Weights of a small image classifier.
Data: 197500 training examples, 5.3 epochs.
Rows from block 9, named by matrix and row number. Rows with one number belong to one neuron. Each number is 128 + 24 x the weight over its row's rms, rounded and kept within 0 to 255. All counts start at 0. Numbers have three digits each. After the name is the row's rms in percent of the matrix's.
# gate: MLP gate (model.blocks.9.mlp.gate.weight, 672x256), inputs 0-127
# fc1: MLP up (model.blocks.9.mlp.fc1.weight, 672x256), inputs 0-127
# fc2: MLP down (model.blocks.9.mlp.fc2.weight, 256x672, transposed), outputs 0-127
gate.421 096:125127132109134137055106123131164183155126153145152170091191175142156102145105123141141127130121148142067100081132125142126143120143109123079083158137114150139103159169100102109157141121099145122099107141079125134123152133113113116124122113143128134120093157111129139135125129178132092125133133128132171108093149081125085130140104162116126125177155191127098151130149141147134118128135
fc1.421 099:099120133135112157166174100136135128116107110113145090149095121110137124109131136172144168146105145087115130119143098108164124112120125178102135104118117096116133154111101149119126125111099100113134175125104171116101115160101120139121130120080113148114143091109126138115105114086087092080113111115132167119144130120110151115094174133150108139114087162182064101127125134181092123153125
fc2.421 098:115146097176114145135163146156143091105112156142148149099124127142116072142138103085117138144136123107112167142112100174133135147107135131102098124107134121108158150120120094149131142092144107117127154090124131113168136137102155149059095105134086132126145132048087120098112133155118106132102153164129126148100101097114143167112137087057139164144099170144184180120142129124146144117096
gate.422 097:130085097102076116069117113108170141182131146120108159075112093117164125143151119134144151172098144105119139152152156148106127136178148127136135196115138139118143149119146104137174121104125163113110106115158087118091133120145164135143121156119159150143108134083152148159081109097125148114106150095173125112127107127128169109093115118126178134149104179137110138136140119160119115127154
fc1.422 095:171100099128098094095123159104182114151156146128091134111133115122121100116205081103123105119110108070121145147134089090144136135151112161162141162106125149135139094138139160117174130164152153125132090125103124165131111089127131128097151118162154117116107142140155110153091145129143164095117163127140142134105118125179132162106127132126183122141118144152110165154091099172111116095106
fc2.422 101:128147112097156096152136086082142111067148145136141117155114121140118152108085116145102173107119128144105124100154153111115147126125126117119136092127135107132165102136154096149156141127137117117139071131148151073106116128126112104167133112128126119146129113109107104127121070153128155104107101143133096117113081189176113117114122101134091156095110136111152133215115152151141123086140
gate.423 098:148140164125146095129109151096140138068163137127153127129139099134117131068130145140181191142106122140143120141098115147117187145127149139123099121103098147124112147129129106095147097129145140096094150150134141162097151109139121111139117128105118113115122120144124090139129118156159094077126139127120157077114169116118141115138172125166153144060124109106156125115135136113082140181138
fc1.423 108:130135102130134114121156135150183119160094110127147117146098146141149120127132102166116113131180088153147108150134131128149073131127078139135176172138121134119079144121130171118110139106187096142126129128103126093137122101160117093132134123124159142125144138084109125137141141111123186158095078126123145124123114139123132173111127114148125118187109105160128153104112099099154165116142
fc2.423 095:164107125123139127142110120139103115097141115136130148174130108144130122095066149129141147136081145138100109129125165140164150137117151137105128111105156115136118171122172104144105082101133142075106133146160151133158155134086122140143099109147112127146086111136164117133125104183111088131135192154166157134149119121128127119140146146168181151093129110094143111087111111098133098159129
gate.424 087:097144146166147111135127139159148135162101184173105168132151133137126125149144123141172140146105119151111092121133147099089104120151087086160137127158113135156125110182129120107148143094128156088113083082130146130149151133102124106067165132100097133140105143173135099129159101170118117105157134156134127166135155121133144148139093098110133098161148118113109121096133144136100097134127
fc1.424 092:135110120197122093092171147112106137110106122104137126154122137129101134172150113104096153152173122149109133136171122145195137125142131077094114126131115097153120144137078118141126162125135101168139136131134110113158146126118155134096103093139130185107134148129126120125106163146124107136120116138107111112103135101183109095102090121153099188102161139154093091142096136087143145178111
fc2.424 097:068203085136071141177127142130117105097101146116145110090126118102114127113107077117100101128130134132162139113156093141134135153107113124104156166126144106123123135083143120118083112134157117139117154145186106140159162103136112080085147145112122159077168128145148125128119083144105139103122122118118166149125104091101160124096140114134123144119121134103132082136161126139153129114163
gate.425 095:124153128151119153106130109154134118171089118192087133171102117130170114110115136119093125096136169116144121089101155112141127125161075113125108123118101128134136124135124133125134122143082137113135110173143141136100148062127141131128135126150127133125105163130127156117125143138175152136111144152112118101129152147143146149147098126145175134167136149142127140154104149086148141124120
fc1.425 094:068139109124132160157133095094140128173113101131112063158153160151160142074084137122106109127144123121134131107122121128163141095129120113125101130088132117140130101143094151117124172146130100189087125121131166103060130152077162137125141108124155120121095183104173131132111138091126120127168110100101133129149108170143093118143107135105126151153119160122178130121099123095161159147104
fc2.425 104:180184158114132099154156128092122142162147095161145108103163161131125103144137101100106110151117152139137127127083085122146149102143140112131136135142127197098114125088099143137155150148139162130134163116117116132107149188086143162109147074145120109114127078153157111146111119086099121140157141149169174125137142081121136148161113106129129144168139104139152134132125147135116150140089
gate.426 097:126117148153146137100152133140151144139156100115082139105189102155150160152105096103135095171114137130132104097122113124148112158158093144118129085138132170139130137104159133134144120172090114144132134107143152091149118127167068151113145127153143123129121115141146173143076091114124145123103127106157100162106130143171155176128116111157124073161178102140107124078105125152155106130111
fc1.426 103:135123110118081159123168112121117085109113096103100157141198087147134158135145143112138110101145115120130103103151093108146113171194128138143096166123123137071126112127128111117127099146097124125151098146126154121134133098102090148135103100129147117100094101139120113112132110092089166118110117127167120132111133138145119125108131135143140116166159102128111166085133081110149094103123
fc2.426 099:166144104102155124108093189136137185121101136111161147120079170124078139144171140130123156091118141140124198197090124106129160112089131117133123112139121133124131141170134152115127167095135129160117134077133115117130151160173154134099155155141065135131184151129113122165160124118126109162099120120111084088100116122118139136169121083147076113131119144099172153191132139107187132121144
gate.427 094:141126101147110150147114106139128102125136130130070130106139088155100113137102152156098140168153090091120096134165080103136150117116113158138120151119124125144138126134153145186124131113094103129117107153159175139137127146130104094135135105101134135113132113157099157140173146133094103114157144105166110124108144086142132121145096147152099075145104145112145120105142111119091109142163
fc1.427 102:121154114166131111108147142161114128159156187122162159133087132115111095113117097157153166103127123125107143113065146158103074128149096128153139079133154141094145119165138104099134152151109126135147113154146132110149167080138151109090130101123103084193113148096123117116156159133154168115140113122122131127120103133150119122103137088082115151097128121097095145139118122110147127103166
fc2.427 102:104095105136160121143106111129094129110131085140070121124077100111153151136111135156142154124154136133177112147151161093152089126147154134151143120118088124122142147127121160188104110168121134138120110141129159134163141108141073113148129104076149147147091106104112143140124168120139137121131108149140134106139176148131156100157119127147121103115065135087120127117114098142103120106154
gate.428 102:090134117121113108097138145099134116103138138146107066153168101113116112151111122146141105198089133109123128117099099107084138098189105101154166108118100144101160157107132096124127131136176073128154132145135137105098139106139124098124134141111113111115101126138093135134154102128141145134113123123128130133120103104115171116145143127098180115127131085076118083118098131121134149110149
fc1.428 103:138096124091108113100122111100095105136137127172076082142118138103129126133169119138154163169091121106136145131134070092187126129125129109124126140143129145132137123099112082154108142146132158129121157131105155142113140167139119138122149111130146112136090107150147144139140116151138127131110163156117155140105143103126108136128082141108112201126133136140116126143143074150120136097118
fc2.428 123:105125131172129143169135167149106128103129126096181135121077144119113164148100156136130082086139138176109128147154118127176126125140159135100101133089170129156109132131140129104118109125098112117146165117163143148175107122091120148122122123146083152105141150085134101092126146103161118127138145119127097156165124143164132148104133137130134123119138121134148132152151100148142098157123
gate.429 092:097124095138121116105177104168110141128140106119132117127144127123161108097088156112176142175141131099132119110117162106155120108136176133110116122150123094101122102120126087143119090115120115133146108123173146116147157134093146099093103124125086105148156119095160173140139101141084124131118129128167102111169155121136117126119120063112166147122117148135123106119118110139081137150142
fc1.429 089:105083154093129144116114108163195120131125088110121077138129120079130121149128113135118112110089148128143087094123102147132186124090114135143116141202109100155166131142156119157121118113100140133129098157115104103121092136131086135132134105151155114132142083088132136140165125126129138145138103125107131081068115144134107136145138157101136117134099115106154117142116139126098114085109
fc2.429 092:115132121126114105170145105090142175135143149189126141160109087114139123133118137136144117090127147108152122130108145151133106119152071106140113142107121133115103120129134133082122093125100126191134150151131132169135107122145099158095127104123130126123196155181099145127090127095128118140150133100130115118091134116120167167122101126092165151112125084101123165152130134169103143095112
gate.430 098:116133148144112117110134079115167130092149126122111083131144162155100117134133106151104144122112146127161147119133109087128158102140131113134174118170116130105165083110153108138130100142175091103117147176159139154126131142101081124133155123081149134163135137117097126076158109141107096080140096161169135108133156124106122158131136129112115123150140100131154129151125125103055125114163
fc1.430 098:125151087140095131093135145114134169130098160135146154096094153146103107153123137129114126112087125143152126157094118133177095104139168141119141122142149130063133119140158111110160070144145130121164129147118150083149143147142129130116123130094115169158128130120067117120115110155114076118146128169134100151148139154118121107161121109092162141127152138117134126162116116071121128117161
fc2.430 104:111139167129123094154099082175130151115104130147124170163135077134131115140152102143147133116120122124144097131091187145085093168112137142121123138167126135104100151087117122142163105120121130127127119106114128166149128057145093114146083130120052124065135126127154099111141119082161152125078091100135144137088136165112132128150110107148141084139097137161097115114074105139081114134156
gate.431 102:155133132157148132109116169095109156131130126115134128139102156136108135117131114137088162144142091108133164091117128122189114135150088133126112119133131130090144114085165127170128113147118129081120139072141196118074108090164079128118125090155150168127124160111108126127141107143160136126127110145152140123087150164152145084091125108129124121148143112115130136135153124125099078093133
fc1.431 105:145116134130133115110175147124179168131138103117091134132104159099121132150105120104111092132171155162111144134098151099133137133151128116120144084131081149091190093091134147126100113149121100090147101157128130110107120139106102124114167114155116136107109180131121156129140114106148107076140151117154106139098112135146148155108152126117117169142150129124119141102128146088183103141142
fc2.431 102:118161118121117140128111109128163080161090150145163141152128140143167112131153127130162106135076147104114116132123156169129142105122130165086161142132106120149084117113164132162102151119107132108141136103158096171152109111119141129156148172163166113126176096180127167141130153113108175147106080155091172114125153092126128100171135116137119138180132128184149120138109150156119096138124
gate.432 101:115128150117104133128140138101134096095132110164138109133090144140127114128136123117110123113138140147144127126115160155140171142133091086126113128123143132115106148104100134080145125133137113121125107133124146136092128094129164156127160108071163100147132130109075114088123080136141161099162195131156121091141136158147122152108124093150105118128172099128113104124145104124109162159122
fc1.432 106:146060121156126175107168140121104134157100149068120135133103151147106105098094131140160138097153091115135101113093133132135139113163164115131144146107081108144111135169132124104160115120130145094122147153139150113142132097116104107135117100149149136135170125153117158161130085123129163094146121095152138140151118126104065096148159143127126124104166117141152094170073125172114173098156
fc2.432 099:114144126120134098102127112158155116166157145133144156125148095156145160167149167110144154124094148164117177171139120143119160121143127092121140111164145096163142128084128118086112150086132144121125121135134126098163123075104150148148147107130135173133105128151136123182141121104071113072144091143143138108108109136125158110154116097119130125145183131129164123092107125123145098155162
gate.433 106:127095093097117111138129123180137148137157098122129141164077113136142108097141137146156124156120182113146124124131084115097123145142127145155125091139148116122126134150119173138093124155094096122121085140122127161146178125125115140144111130110145115122139101138155141134151153102122164157121156104119087075122111102106154141106085067104114119105126156148129111094130114136098143111136
fc1.433 099:106127132127117101149090105111156116153129107098147081135134164150172104128114144106152121136091163177113144103144174136123104144164101129111113114129136112146136133135137128134138133088124107141135152099131148083099112149140159123194171148128101129106107133160114121168132140151156124110117156088145134177086129172126105107176095116116139189096144124133144117132171134135115127144121
fc2.433 104:115142117155171149118119149125090125156148151098087111134110174163120117139151164098092138104108105120123175129114108100097143166129124077114130174159118127117121138102130158114201132128154158128110151127127102143098158158139102094098126120122149137132151098117141127119128111154133100120113156162114124120098145169116164127115129093104155124087111133113143164133081151131082101139180
gate.434 101:110066128130089110091118081122086197122077108129105100156125127132145112174159137112100161119109136105136097130118169133142131141123116135099135114119082116133155138150128116118103136105121157136154064142116137144110149139161171138143158138096137125135128149141112115135129115137165101093159132093143145079145112086116112116129111078117161115155169143108151087141108111124141145128119
fc1.434 095:167126124091141158082107156085144120093142089071134135149131151110134152127122093110178125141123139117125103151119150153155142126091143150137081055155089115116155090108125124121138159109179110123152089145110141113124115111113133144158134165088151115127117165117147159132167128117122122117108110116110130114116121152095094177130100127156148111106172148119134131118107125109136071126166
fc2.434 097:119104210137121137138094119146135082103124114131135142158136141088125122137161087125161138141176128172111136136165144164097094115143159137131099128153126116120132138152138122142137104129102120107145107160155114097110187094102073106135108117150172111118146152128134189125105118121148149105144086100104155134114150099135132128140148128151084112103154162140159156103108100165086136097126
gate.435 096:135163114117155094136152137120088136088107133111110105146140140158147097151128091157113105141121138130155100128110116103128111175128127160146149101084064135117125176081147128146117092133131154106171121162136118087114165112167130126129126147164129119123089097146155172180139105110128175107129122175133137137146159148135148129146107107107087167132128088099141128112113159129134158147115
fc1.435 094:151128147115093100124126130095102112130165135112094095157140127063136116151153104166128144155086170120122126125108122126129143097119164136104113118164144164085127139107130148117065155070129180159119132169124123135143150151166142149099158153147137104127117131099103133113116110112160121113118133107139155159137126095109125125084161144108133152150129149169146139159134130152148141161135
fc2.435 115:140083157165089147197140136106136144107127127124126097136124115142127138091119142142136089095125095169153124180141124166153145149131115116107095122159134136177082096128088109104127127138131124126152140110151119117186118126063114132119108147106093155112137169133143152105120157117159150153151157098128114133141115142155122144158169143180148125131127138154104118137109125126119141115066
gate.436 097:082105172127105085080174092168118143115195119114109104104151137091178143137130125136112150141125128150139134107094170110094121161112149128151132121114142124156136128134091130098151157084092112127150177172102145132103149124144096148110113139114126148125120121104157127119146069118102143143164134116087129123122125092126170099102124056128157125149143160135120117095128124094137110134173
fc1.436 100:140128135094126120123102186120122115138090114128138145137141144089102123189140109130073153154118104152175117145127131152154142116118117117130135119121145102090132136133153126105095130140129132122120112133169102101140111134111100108106137153104109131134186147191117112105148148171127138135127132151112129137125104123104101139126065156137171130120102163167163132138092169126123095115101
fc2.436 105:148111128132151140123163071138118142159125114126113098109142123130147107108116080100135158117123142155075188094128151137110069143097133135113143119092113070157121142167129099129135151134097145138122139133160123148139106089136156138129113126176103123122097111101188088177128129125098092089116073145132091114103124114103159112130113129129136157131141102108125116132164119113104142150133
gate.437 088:118119134122109132139171122165107160108129175122048144117171074115098136092100126135080116126139155105170108106113116074180170146130113126134111130140165130104132087143098173152176128098131161090168146117117161137124111081127125132118170086096107153132114107148114146138126115135154130124153128123093125131116127106142126166119160103128109132118100121126146143115146116128167126140115
fc1.437 091:106146075133142105135116120127105115116182128147170112121124132160177128138140117147115176172130116116158138158079138122112128084140141138092154106115138150159115121140136123154146113116126124095135132158112125162183142118144173100116061152130145124164096123143089139133131116155096123133151123141130135173141154113077110110161140136113153160118130135112141104135107158103122167142188
fc2.437 095:109120170152147117097149133164158119134135157156151116177160096120095108132084120121142139131081143123176129123134148105097134117080146106131153117109099154090137089124097173147124081132129136090143138135114135164097092151150091127162074133136139138171106128130148104139152137124133101110130165124127132132142151099153112110160132093105152114182128139128113138117087143174092156104134
gate.438 112:140126174092085165139174143133119145118125083145098090108166131114122143134122125124136106120118093113114114095096156174137101117108129127156111143129171159127178126088115116099102114113150168147107129126070138124163103138131085122134130148134147108166126153116118133154104140133111149107118107120141125142077174083090137136127100146130149120111155150151089143153124153111152089136112
fc1.438 115:110107111157170131099088082146147132088078163108149124127115131121119164115117110091117117143147151104108149153152138085164133106182143110085181138125095112131116126120160130161141120134132117130144102106161127117120153117148130155141102113110081151113131127123105156130166148119166137128083120124127128081172129162126112138124177138146131124109111154128151130136147132130137155110138
fc2.438 102:092122128122133167167164128128145136138142104128095079124130148108104160135127116166137137113138096090107124100090148093147178130115111092181099114146128137107115133121154109091097138109171110117164160121080106094115132126102130101137150138075152137152107143130119138088132138176117117129094117150124093184093141119128149102098137147103122160138127142124119102145081152148145105126148
gate.439 111:134142138140060106142204125112107156104139160144103135116195139089150130126105157148128112166124146139163089125129159135152065123168142118140145105096071145139135105122098111131080159112136095139098133129151142087121147103137091093151128129143143139122114129139111126125149121134142138120146153116134112115145156127097127191104123131116134080128096153150084099110176133147106141101131
fc1.439 112:139118148147147158111133149134127149094126141139128141142105147114095149135099170097111133148152123136124117103120157110163125094115160089125091093128114148154101089131145113116098163082143050134124115093129123103121121113127102136113163119113106180135115099140094134120114173086184176118112136129139137126127152125076114171108133119121115092147157121127133115163107138150124131123175
fc2.439 100:133149116136113146153113138158141113118128108101122130076136143139116143109133084166139157036124140093124106129128137114153136131096089114174108149138129076119126139141140151086143126179151119148136125126125137172097115138160085171142136121135128113109164158165133112111128138181127116156139147126130130142125145119122125134096112129119124112145062088172079103131104120132137117108120
gate.440 105:103148116156101087151168147140104107135105099072133134178115095149154111152119125143142154123149132097122093117118135102157149108136137123126136119135115158147089072125165105154122106164074122129151166114119110108117150073126139138107107154098119104135149105114106113179138187093150096140162146117118133169172138142116130139111150108083161153129164133113085105168124124123115159145155
fc1.440 104:149099174122126150141131121137171139133125100170158129111128130128145192151160140129124154166118119148112146135157119113093120156173119132137091119141158158107134180117141111115151117089148087081109125116131126114136121157177135140173144118126116095113159115133101130123132149144116154149113134128139181101080168143154141134110140104139118159091126174118125135137096158111099086123119
fc2.440 105:109151092095117157125104147156158142147138151115123116166099167091104119132124117101091118103108113137125123112067135153138182126128137140093153118124142157136096067131139124097079122117131151170140115139124125129125147155135141149107150121133138131106085118126168100156142116112122108142160124132107089157117112161106147159132144132125157109153126140084124152138153127149153170119142
gate.441 087:107165155095121145177139159109113121133136120132149129135123074118109124116101144108115133140119140115155111154163135147116141107123120166123122130141127105124158137124120141170113113174121151147141141112159116163160166125136097142133147075143120056129108116088118128102098100095139078119075162158143152124147121136129162070089139150141131110125101155145131154137119117144162102144117
fc1.441 087:137119140090140146149151094154126073125145095112115145132104114180135134130121165142113129124110106117137144121140189153145147105100076104098161103147147092118153136100172139186120144132102078149109136148114143133131110120175103144091128093118125135136114078145123122110155105146078118104100134150116119138144086145118140135104111172118106105127111119126132172086110107131152127122119
fc2.441 099:157081122144090111136163088155113139131171115106173149136160135122088124100116102128140146107157119128112071118159112161149111127114125139145141147117171103132153130110110096116141138151156120152132127146132118094162142134127118148132105102114141138067166154135117124138103148160145130156078128121157107125097130112153134146098120127149129135099142130090115136104108143119174126122115
gate.442 117:126110107117125174097108155122131148137128082113131135138135108143131144151133118115148148158167118137156168121123138101129131150133130144110105168145118112149156073169124093121152121158130136104069164148107106144130148117135185137144165125158118103121117107160112161087065139175177114117110150135139128125113149145132113113104109107176144131088162134167102139129144176090118145138140
fc1.442 120:125110100110145154114135142140132189154112119124143124131138111147145138118113124124148153157110111134146137125114101126106122128119143110113061151161093164116157123152157117148135133134139138141089180117111113117113142121091204131123182102160095167104116116156142124096047140097157088132156139166154113154158139112114111129117124115146121096100180160116136106135116162099144141122126
fc2.442 099:110168142126116124141143083128126113113156149178127124136116167092107123102126131145136119120122162085127105122125139141146118148136125082146148104158174119126088139126126147131085134166156101140158076137176151151143148148126054121111130131094158139153147143109146158130184084138091156109136108108130149134118099113086171160104131131104143126153117117150126109130147090128146120117140
gate.443 117:121133133110115176154125125132201121156122117108155101063115095143128174097074113102108143129182102130140098105151107137108129161106095147121142114139154129122159083149139105112172133118112081110120122092129093142149108157131105102124128116130094131123156146093105150112102113119148104143129110123118099096104090125124132160099120099128179116115092111121102098132132140119086109098149
fc1.443 091:180126167142136165112115127130161151140126137113148123141103120117151126111124153148134118093118116153165086125203119156112161108125126140130161184158171077139102109184098101096173113113097128177149112083153095149131151158070116104131104141124148138112110164154101138133147140124140104142144116095101149130136090138100169115127156130120118126153131144156092122134128104106119106109089
fc2.443 162:096123113166095137105110138116088110123160159141113142173127126117140150186150106143130094135103130110078167114103154102123155097148134118132125089117110116103147131121133159127090131145128136101093125172092147138126142103176131164145159150135127102123123114134144068103112163094104148129113122120153127120124151092094164094140126161116130140109154135120148131116149106113098106194164
gate.444 090:137155140159077123137168149080100141120127168185105100132132145127112142169156102126124140167101139163136137092091087085137135111132126161110124130089138126152125097182103128132096148118147117148137100136148081122130123115144115117151115177132122121085117129152164125139163112094102084161107103111123160074134132115134135112125138096099090122158147104108095130119140124086148140141096
fc1.444 090:165161111121101108151100135105089148151108152116107125152115142111120150156091148130131144159104130118146103156103106146147152116166054137112137158111130117160145124161137136131136143158150166105161107142138064112137111085137127113128133138103124122085103114154164106163175093150086104159105111121116127055128134114113107108168144110081105112150150122102122134121106123139140137101147
fc2.444 095:119113089149143170114175133118130146104132116111144120122164119162129164152138158155131141136113134126111125126133195110162151145090136083148136110148171110145118126081110136134196133132142149119119115135093130075138096157110129132129118131103118134123102149151150125125116116145147106106114106134114106126106167139152147129143049084166113170087140166116122128141107142129158148125160
gate.445 096:091166155109130093137145138106116157115119107147099130122136135118065129134117141143106131137106098065131106136149146139109091113085153130126148137177083162126149095103120120122197129136091119133122104129141151126086122113138145108090103138147100133123084112101139128140150132120141142159156141101117110112103152111157148170151129136138113130139164107140097067123137138102150145084143
fc1.445 099:118120160112112121137158100152127153130157157129159123111185096117158086124154107122160135146151164179153154130103124093119134153182137147128127116093175130095119190140128131114088118148154128152144115132161125122164132117154118126111158125105165129108093070170111133072102090138135120120141097102146106107128128115157111138152078092118097101095128146134104132095114125117120169110157
fc2.445 092:128125139106115136140126129119138126097125139097109162061143130103123173068104113135149105126111144113138103129167140119120144137136141102150089142125151131128160086109133174142112127139096119133128147132185088102120144119123111068099114134125120158159192108157122159125121160134107168187179113114137157158112118097129091153155118095137103154093111136128109099158136090113109180119081
gate.446 098:096143126124146134095164123151133132184137129151133095130094073154107132119128148141105170171112112097108170138129114176129142121155128073118117134097077163156122122093118080126128148089168114141096129142095141151116107160155112129136099137109132113086174141092162177144149152103144123177133133134123165093121124168163129091184156131143180156136112115164141106136098137108148165116094
fc1.446 101:133098141133113132136182153154151142156078148111121140150095122105139111135154135162123174134116071126099158147137084144104129138165129144099147176104093141130106150115129129140171085119133147134098116135111133110103081167138160111126153173132132122100190128103157164119164150096157108150138132144130133147110106149158126078167147162133165127140150095103183104124114147133152159123134
fc2.446 098:112138114159106135138130095143143140130159105127130112128131141137068098129143104151125118130142172174143144079105179087134112084151143148121132103113123088081133111138169054119162168116137113129191060120110134118089149107157109140162120123137115132086152091132128148096108110143155149127111100118111126144097153143115085139162129117155125095134136155134100143160171118125103111130143
gate.447 093:125128140128151101160127149128169146150111091145126148159132141162122119166155134133134111130118122113134119107114114123158159147161137071115139087102120127162081122111142129134142117126143153133131105183147120192124124153104133124101161134109088129109127118166105140115145103114122086107185143081164164106091092110082128112134112158147105110127122120133157106110105146113109122160158
fc1.447 091:131128141109115148074126162142112120112157158158147139086120125105101095137189133149098121123108133139104149119123130122125116145148157159147106138115169128126136103128181122141135113109121106136176110125106145194133148166102156160141100122146125124092109106152151144093134133152083139141149178078172123107091170145111154158120185171158181098126101111157142125120124169132129130189102
fc2.447 103:087109128117124147153152113135140122066063091082137104055142092119126133100103111111137095154146156117131085117101152111144137165081143125094091138132115138096165118145104110137147116140114130119144159109131173097136119112149130194141106132150124142125124117126123144117124124132139143138099139153150123142114132140104133159109138137099102084137165146126128139106154150133126119150150
gate.448 094:094111172101129128122125100130172171150186137123129128178113123123122107119103134081103146135126092097113106118119143136095143138113107134141098104121147111180118123101155095126142135127145143134107108164120152112114111100075160186122146092103095096094131109101166118126145136135135094139082121136130134139094139140120152107133142112146156118153146130147150149104143154142109138154126
fc1.448 089:135143114132167154063093133161123109121094134138134102126134145125097149133152104118121091141097130073127124111118119147086145165120106129148134141088116156116175119176123170107140124184162121147107126138143110128091105133142127149183110141133066145154157124176103202110127135156111110106143129093104153069155110137111152148187142170127172151128108145098094140127153114159132143124131
fc2.448 088:098133130115130113128175126154137158111131126172119109131143121104136131162126137120099157139121150134112148108156170133106127129146147160109113177154116118173088116111138104120157137081105142158109071118083101120133125109161125135094131122145125153067122161142152159074119115085137147089133135108099117138113119090156146128140149164135115146115150095121111117079135113155141136137111
gate.449 093:144135142116085141137113104135136140146103140167147178098135131116103117101114151114156136099125122134138148161114094153122152162117149102096121146112106145151120137140132122099126102152136136114147081123127145101065123112131163127082161138113097110151123141088136133137145132111166158136130096150142115156155048151077117111142098133152119111155121155117140150145180123130106168146153
fc1.449 093:140097139127109138123104069099113167155115121168180123143145116108127110094101128095159152120131117145142121139089091133136115118170160104107109151121138137118090132133113118132101114172141138152124133127112117099083134154150125145073129131151116123134174133115118165140141132111163156136167110148099080177128078111118111090148107120125141105096116116111125136175092164120119126117163
fc2.449 103:131120081110144125133147108128144099152135129113084152153099166181104153130159142145122135107175165128134162080152109106123106072111144106153099123155127124146150143104143125107171112128090108128096157120119128112132100104122139160145066170078122138132177150107086142156121122116108145138150138121132147117092182124100135150161118142118175161139089123098126143058105106079100117099112
gate.450 103:111174131123153092113124112138130158154108142138177087124136130155131108114193111106151179146123152135172102106153041116175095147131098120132139132151117138134087124120144135104101154145130122168148104130141128129113152157155117121138159161158127131127156110108135131150139100118125154156152134143074149142074153174137144117128131117147152114077170180115165131131162121108141135160152
fc1.450 099:130127133151112167153134107165110114142189115140089145087111111100135169104104107119132119118146104145089135130069135168139167150164129140100164113129126090160130156147138144156175121136105135082100129133108132124117118120070172119159122099114146131170082114123147151134121119151135122156118093109121168120130094120109096119097091102138110150144107098100081123143130081104132108117142
fc2.450 105:108152098125133126097160126101108137102118134112112132101133095140128100129171079118117149172111088154095201114157147148158109153139177119118146113147121137107144135141166125174190124130116110144169093165107123139135130144183122144081154129156107151112094085126146175126158121114133125133162171170112113134110138149115114126145144151143152112109139135126136168149107155156118188162120
gate.451 095:118147124127101126190097134129091150101127170107147138128128124163118136148145160129126095192085111106131116128161104145126091153108147122124139107130108070165147120107119128135133126152157145134157134122100133162164135110131110131129091112091155126137100126164172129145130138135092125175143119084145133138145162176145145106164099107125148115179109110104139090101147135146104133129108
fc1.451 090:120080168156134096109146122138171132145154140123097139098098100094106100145158110110117124129137192169130129112129127137097132097139099151120108138111126174117128120114184160120124093137154156112107065108144139081118140109143131158159104160119111167143130151118081116134112162142119178119159142147137099101140167114161129151097200132119114112129151101130146146124139102146160144147165
fc2.451 097:142167153110140141142116138078152159139151134112118172110112121159130125067169171145144133181133103137130146126155095125137094096129150112116133161153096160148104094151134132139142129120095120111152146124158124121080143091129133136126154129142117124132104167137102136115130130082104118121138093110112167140111131077107124129147120165101115105155145085131105147112107137098172166098131
gate.452 091:128104162138142123112160128139105108145091151116131102137132085131077128110125140157140147145129153117137097105116137143094150136120113148156106135129136156133128128118132171151170124102126103138112089124103123146143131145079104125137184118110147136158184161098156123149138137101130150092109113090151153078155110159137140158134155097098163124155081174100123148131150156140132203103135
fc1.452 090:124090131117113110124138120150152119111114144153182133144104137107116132152139169092104118160142125141149125141102137095120108166111118182123101148118139129138163155097117176155155096140133124159123121106154158173123139120109151116108080117111098120115113100126066162087094123115141141125118127131126129112128105199120124133104141154148127158120127145144144109135120127111152118126121
fc2.452 095:160182107071113149132145113112116132136161146096147142145117100100137119149138169079143116147077108157132141105156102143152147150109140158109157136099072096097129153110121113112118140151116122097094162087099118157115087138100128105138130178098136166120081104119120119185116126131131116120168162140136129133140144141124137160116131143096149124142150074116106139106123165142129129128153
gate.453 094:142124103159086163104130138121117142165129125160114095135130143120194151139139121104128106126124143117101111105123092140142138130076168184112107114167121169159150148162160111117134107166151149126154144157154138121121140130116107136126111113166147108151140116108123128134116134101137136159139128126149073106127168086120107164160117104111160121093124152156128073099141105125151133132138
fc1.453 099:133139096148134099105153145177129153141092126107113126100123157149150133131146178151119065159129102110115109146137118151108158134106147133135109183140113150100096143086129114118126169134133157156094133082112123136071133125100139115173095120100097162161125136130132121146142122105097165143170115088171140104151113138102131138140126131117164093093157112085182106126154170119128091156152
fc2.453 094:125106128110142106134113122128085102122125103115138130131142117143122113166136153154146121116172116138131103131123089117136151136149133144124118090077140128090156110145140115119153153132135124146140133116148133123158109123117110104172114124146166133102183164119105154113125142106117134113138098117070175164139097096103131116139129146149129152119121096137148162151136091125140107163086
gate.454 092:124143165143145120130165115181135188147145112104118121126118124153120099149149113129103176141107152107061144132119097142135153176110087062113131109099104136109136126116103094166126146164102094120096137123073114157125126169185135109125118160139065142105106105135139136104157124090087124159104128138121149141097156176113151112135181140164099152166140116069119124132101141136137127150149
fc1.454 089:142108108102115131109139156142129136129143076150137125123097114170161149129161138082134139145145140122106144123103140130146123134153085131153144104118064178162166160108127068147102140079139126108088141107158106122146128149102150075145093154166089114142123162114132133113165112112172153131103097132166113069159157119122132108101178159122104129142140100131093128093115118131118131126134
fc2.454 103:172118116123094141115116150154119102106122157151101158121090146107136108134180081130120111115137103126139124116153074127154140157164117111097094110138185130136143114174110153142132114113121106116136112112101105143129162165100102089108155133138130104094143079113175151130118102125166140129123134111121145147185161117125133150129152115072119105125144131128100120094108123111125124153153
gate.455 103:098140166145114155097129153091141194082101131109099115139155075132119146116125140102175152120130156141117174145100167101183141112127112120102121112165102128098141158075161146154155128088136099127114130138163134140127126130163154117091106151139103121157144123158109119119120143160190148138144128100124145149127111120150136095112104098140159088144127148096143143123089127102138134129145
fc1.455 106:171123107114165135077131078116148165095155133123101105171178113112115100135143094115108123115112121121110160137129139110150128116125110127101109138126108117130145164101158130149111134126147139128116143122168133121109149173173107112154111182155115110133112120115128069181102129125144125133099119118141135136127130139083109094123113099179141157155088135126107125159151119129110143152137
fc2.455 100:130148147130143119171106174129130144141065148130121104121085146122153162139114149133151132105170125147142123086145112131110134110111123151096138114137115127146129114153130125128174095160152095121116150127089151107104134104117128186152117087130112162067138146129101135109130100106133119153138089150116125128108166130107104121136105136110130092102121112167117143079132138150142117159151